config = dict(
    train_examples=97500,
    widths=[96, 192, 192],
    momentum=0.85,
    steps=7900,
)
Rows from block 11 of a small segmentation model, named by matrix and row number. Rows with one number belong to one channel. Each number is 500 + 40 x the weight over its row's rms, rounded and kept within 0 to 999. All counts start at 0. Numbers have three digits each.
Before each channel's rows are labels from the 100 images, of 14976, where the channel reaches its highest value: "patch colour" is the nearest of a few named colours to the mean colour under the peak. Only what is clearly more common there than usual is listed. The data: drawings of small networks of dots and links.
# convs1: 3x3 conv (model.decb.1.0.convs.1.weight, 48x48x3x3, each kernel summed), inputs 0-47
# convs2: expand pointwise conv (model.decb.1.0.convs.2.weight, 96x48x1x1, transposed), outputs 0-95

patch colour: pink
convs1.21:506500478477471515464488540405526580468519535531487560530580580528548551526469535480583445478541482417520498497524502487506556491497536496510520
convs2.21:488582458474470511463453500551494497507540473467502509534508438429479477470478547459521543498516479505571444434507466478514483493563434454450475492539495521527500463512536521507479504499488446493545432440478522532497626487502454492487526486419525474500521591496444478524405572446465571516

patch colour: brown
convs1.16:564445448475503461434448509502465467504428548499555492518475470431483447443538497399505451524480483512469491489475482401510502462457488520503472
convs2.16:435454509515498497604519499513523547517405491488508434536560483530558469492501503479531476464401562470566505495453489576533485524523470518506523421527491545564477444479512494478520504531472567547451487530534521566544536475531499460479503494549461436521501407453463472510458516569500535540

patch colour: grey
convs1.2:556461492491569502488476454515545440491464561461517450425446466480474509483444497435464455488498474547504528497459456429499549549453456531459442
convs2.2:493487492571514474597547548478534523408457413507462519473485380579513425536498520482552448536482526472526503537437534452502505488471547538522566543524490477504538567544435483488549540519513508427517513506519469468505497422508531477495502523546439534514482524500505521532487463481423519503

patch colour: grey
convs1.6:523478500476503487453521524477500530479583530406497509501472517517488468463544468500523537469474478544493475431427443461503474487412533537616519
convs2.6:538555431487485509524500517480457462435524489455493510448510527475505496497508565475431520494414488522484509477541498542511491427503477403552543459526528553466492489550462458410469465490554453507496527452464529514538525466536474566465507474416551561502593485497430465482515560504572481453

patch colour: white
convs1.31:458614585504517475536436474473465454531522533515495521451477460521512453492504516594510494482475568458538544503448474475463502471521497441496445
convs2.31:505456496432456466476483459533461462479484542515496567533567577509508457497501471574494566504550491523434574447597488437479480536453448528479487491470541560481547554522508574455476525507459528532450444519468560540489462464496535530492480468452490453554566497432530507458499488500459438494

patch colour: grey
convs1.40:538489554471484563489500561482450399536504489520485547476594472479473540468478490479479547503465426473515464580523514488435521469458563497479475
convs2.40:506468498466488528522489503551516516522499519523460530501441446524526537409457524431493551538545447466488508553470509466446447552476523559523501553600509487513496494489522475538565520533577576499518652584479493485520433519504472476459498477496451500471562488504477438521525473514548494497

patch colour: brown
convs1.13:467492466531575533465541505539483537466513538524465514522481526545521458392491517490507443472536477522469549516470491496496498569353513516483502
convs2.13:496441511507505441501534520531521470522486519431500527514437507515459500495528438579513578471465493541526504465525467470506513462519498499515480512546488509475544550510547424624518487471499521488489513482414515468496604443538520549502470501486482443470530532528484485552654532487565510477

patch colour: grey
convs1.14:504472530589485539444544472467476542488501489573493509512508534540477466465500566527469527535516470440503461596483628490472497526474483521536504
convs2.14:504510489477524555451487480449550476487520520540511513500465439454504661534492495507510488508508491483594484519467495478509523486381486475478494511521497479477475498514488499408501492497552484478512583509477473483485445547485563438438495539503480482471429554499456534592516472550522584462

patch colour: brown
convs1.19:495456489459490509494527500491437471475598497464509502453462499483433486495598515459556476471523550534485496461474503457531495518414572535511584
convs2.19:512415458551480526489499427481508530417453458478507570482513529552469525483571617492449568512524479434505544453452501461507460538534456469536476453508526500487487490552534503438484448506523477502494533508479517479530508523532505475485486486446498468549396523471489509627566506530541511492

patch colour: grey
convs1.23:542447464467500516414505493527519505551543508527538483459416475443481520494482456460461469541460478522485507462519504427541500379450458473537505
convs2.23:530540483468424552442556517549523458581490514502605542464467524525565485480519480516487451460495504512451483493510510605479516538521487554527552519456452536475447516527502498458504497489552482478509534446484532520524523530538503421557536538474606456486562468491531473425495472519484413477

patch colour: grey
convs1.38:475473582514428451465504507451481512560546553467455502465445465502498493457568495472479562444462446555519542501470459460497434470460506543519455
convs2.38:526471491453495512510495522393506510466530532583466545481484388536493537534555485472526479506482518467529519504523423454469460502446439479452482493511511576481567556524501531401500507498476573563437577491475519508475447476486529543412462463457490478479545516463514483501512528571518516538

patch colour: grey
convs1.1:487542487481434387419462534551492532508492514532554529475500478444436504518543491544515487507519464462481470538512500486494551386472495512544460
convs2.1:507538449446518568528457430470510451469548544516470511502546448502540499462523505509461514577473461509517480513560474530498548524467437489541481503514488545537452467455437502465475498442406444636509461461480468483457400548513458524483476489518450527480530459481449522469525503533432481520

patch colour: grey
convs1.41:537452471454554490504558469579489541530417473493539561518489526483511494464465454526465480497478447541486481476490387446522466536457526435493479
convs2.41:480423532405446567540512532530529490507555484518520468496561504493461502457485511509455435527560533512523531483523500545483486524563498482566513603430463463418443619426474470499518468445545470448515498474473483516487567527524458527493514554484532517456513463487564446497482496514523502501

patch colour: brown
convs1.29:566453525520498469418503514484462494512399515493463501478506466477438460404458498551468480502431467502516515556476498409486471465503460539507470
convs2.29:500459570525489563513490496427485504505472523475466505479521576480512454540509444471462522477543343519430530525520507519518479528428508496370536511509543495468472478475524540537466462401496513525529545520498530512485523510502546433547505473510464505472520503539501514454459465493521521599

patch colour: grey
convs1.18:509430467503488440573524460499428525474503479524517519499490555468510543383519470433500479514474481472472502514512514552500545468378532495515505
convs2.18:481492515528524550451541503482565534527519464440476442538520493524426514541505537454478489517435477556509510526497573474517545475483475555529581484526485516430452490541534478395503533412485520526477549500553518498550647564496536490501491491459522559493461501504500547490537544496454472467

patch colour: grey
convs1.15:506490513504525526655493498561498511475511531517449518486529502495492500384454525526519492493558425522492493522472520539540530506569531546527493
convs2.15:442436551455477439485499537475516456474583458453456460496482440473488503525486520512488472497511492482487504444461564441477488457499536482627504522453442466535477466463493532579522497492444473465523560467508508446488529439434527557507377513498505507521573457513501492497481510456532470435

patch colour: pink
convs1.35:471476463524517469465448514435514463504537467552526494508497482494479467504537490452521495545507504496492549472518576475478598506384523602456542
convs2.35:510522489540498521520508497519510452556484522475485499509475560586510608505526577415496540432517541482562454503486549507487539569508434568559541514497505489516444528426500461575487477459539506531500539450466467428509413419504508499546570473502498485490469502485460515534425499538482489507